From a checkpoint of a small audio embedding model: 129.8 epochs.
Rows from block 5 of a small audio embedding model, named by matrix and row number. Rows with one number belong to one channel. Each number is 128 + 24 x the weight over its row's rms, rounded and kept within 0 to 255. All counts start at 0. Numbers have three digits each.
After each channel's rows are labels from the 100 clips, of 14848, where the channel reaches its highest value: "loudest" is the band of the loudest frequency at the time of the peak. Only what is clearly more common there than usual is listed. The data: melodies that start on their tonic, played by one synthesised instrument. In brackets: how many of the 100, against the usual share in percent.
# convs1: first pointwise conv (model.blocks.5.convs.1.weight, 240x240x1), inputs 144-191
# convs3: second pointwise conv (model.blocks.5.convs.3.weight, 240x240x1, transposed), outputs 144-191

convs1.233:154120092114131097129128144159165127195136125164129149118120148135140120137142097163143166087133099085163126141132113059136091134141125135111125
convs3.233:101109130146174126128110082126166107104139119148143129130134146052134129111117106148130145141119134140138112129112092107135112119064138159134164
loudest: 250 to 500 Hz (51 vs 22.9)

convs1.60:122145149114128124131093104106173126119145139113129109145106059134119173111111148117124127131123146137137137116135128114128135120137125150122087
convs3.60:149123151142126102155133128125140103095110126108126126156136089123146196133120121128101100174117119113105130141143129109135150113137135148126152
loudest: 1000 to 2000 Hz (48 vs 16.2)

convs1.70:139126111156145134102157164133133105137045128099134164138192119132153087156128154154127133107062129132139126126099119165125109104148117106094124
convs3.70:095153100120120102155106095132153115117159091146109108088125141100138140128138141122119113135111066130123122113118130140112201151125149137121126
loudest: 250 to 500 Hz (59 vs 22.9)

convs1.152:094123109109096111122144135149090129127094124153134130158107113087128142132143135130116160171124066107122125128096160097082136107098133136136159
convs3.152:120115126120116109099116138119139095141142183145135084112134076163124130159129140134162097139135108121135131142125144073137137116173166154149141
loudest: 250 to 500 Hz (52 vs 22.9)

convs1.150:143108125127108138134115140111144064159181142120145152100110100135095098109130158154095125167162118142128131143137117099123118088243113127170114
convs3.150:157128114136171156120172090084105120127115150115128126120124121134117114150168123102128129098105135157115191128109131111145134143110119162094099
loudest: 250 to 500 Hz (51 vs 22.9)

convs1.192:135153158172133139111108114129103132133129148176091143103092120134138118143106084120119133128118037172108129157079175119135103137109130098128112
convs3.192:149121115122136113144101090135164128124128104149125132118153113148082139124100061126151125097124029156128152131054110095135097133144145106098119
loudest: 250 to 500 Hz (51 vs 22.9)

convs1.61:135133141142138151152164127142141125102132101102155136121124185120123192127140127180146077124161130171124140128153146174144137110174148123104116
convs3.61:139137176169110135153121072143123154100114130108117110128187155166133146144158120188137146117128145150144148123142128150123148078175132136133126
loudest: 250 to 500 Hz (55 vs 22.9)

convs1.149:135155088138124116125138114115120103134153096136134131115154043110121106120106209111115142161085172101131141142125136095148170137153105132116145
convs3.149:080126114090132093114125107143107069128181110117121134128166153126143113094109107117114101121142100086078143128158141070143107153126147108112110
loudest: 1000 to 2000 Hz (41 vs 16.2)

convs1.230:113120145134120090110136150131103104063128154169168169136073119122120100141139172125135146151091116163120139128127134197130120125093083132104122
convs3.230:110135094139143155084093139158108124118120106124069116117115121128129181154114130127159160163152147131118122085161153115090139151123096109116125
loudest: 250 to 500 Hz (47 vs 22.9)

convs1.214:166132161123133129083109109121123201133083150141124134128175123142121155106139119117127109142174113129161125136129114162088144169099105142155132
convs3.214:124100077150126107122155127130135130130128124123056154105141122134131184157107126146126113119102149147112146164144079105138105157131165083117087
loudest: 500 to 1000 Hz (52 vs 23.1)

convs1.23:128087164130125100165140113079120125109131141137094128162096117169083127138157125120109113097105108126109112109113202119108132127102134115127106
convs3.23:147091102137128117122090137115135114096162146136126148163181146133143146120108176121149110084147107135140141098168118115135138158142146106144159
loudest: 250 to 500 Hz (55 vs 22.9)

convs1.19:121137135143115133117114122111124111060113106154147124148105119126158142126121100138122149103159174130129127180103125138114155127137141123149159
convs3.19:144116132132111130137137128135131149124111081134153077136147163131155140128082135111103122143111157149129134174095170117104110139117147114181145
loudest: 500 to 1000 Hz (47 vs 23.1)

convs1.108:129117130141140149166105161091130167136138191170158155126094116175119109102103155148110128131162125113106172118119084136164124084117119136109078
convs3.108:137153127080129155151151158129143154096122112150145130112135151113127141113143135152161116150135132136098152140137169171207141085124128099094167
loudest: 500 to 1000 Hz (49 vs 23.1)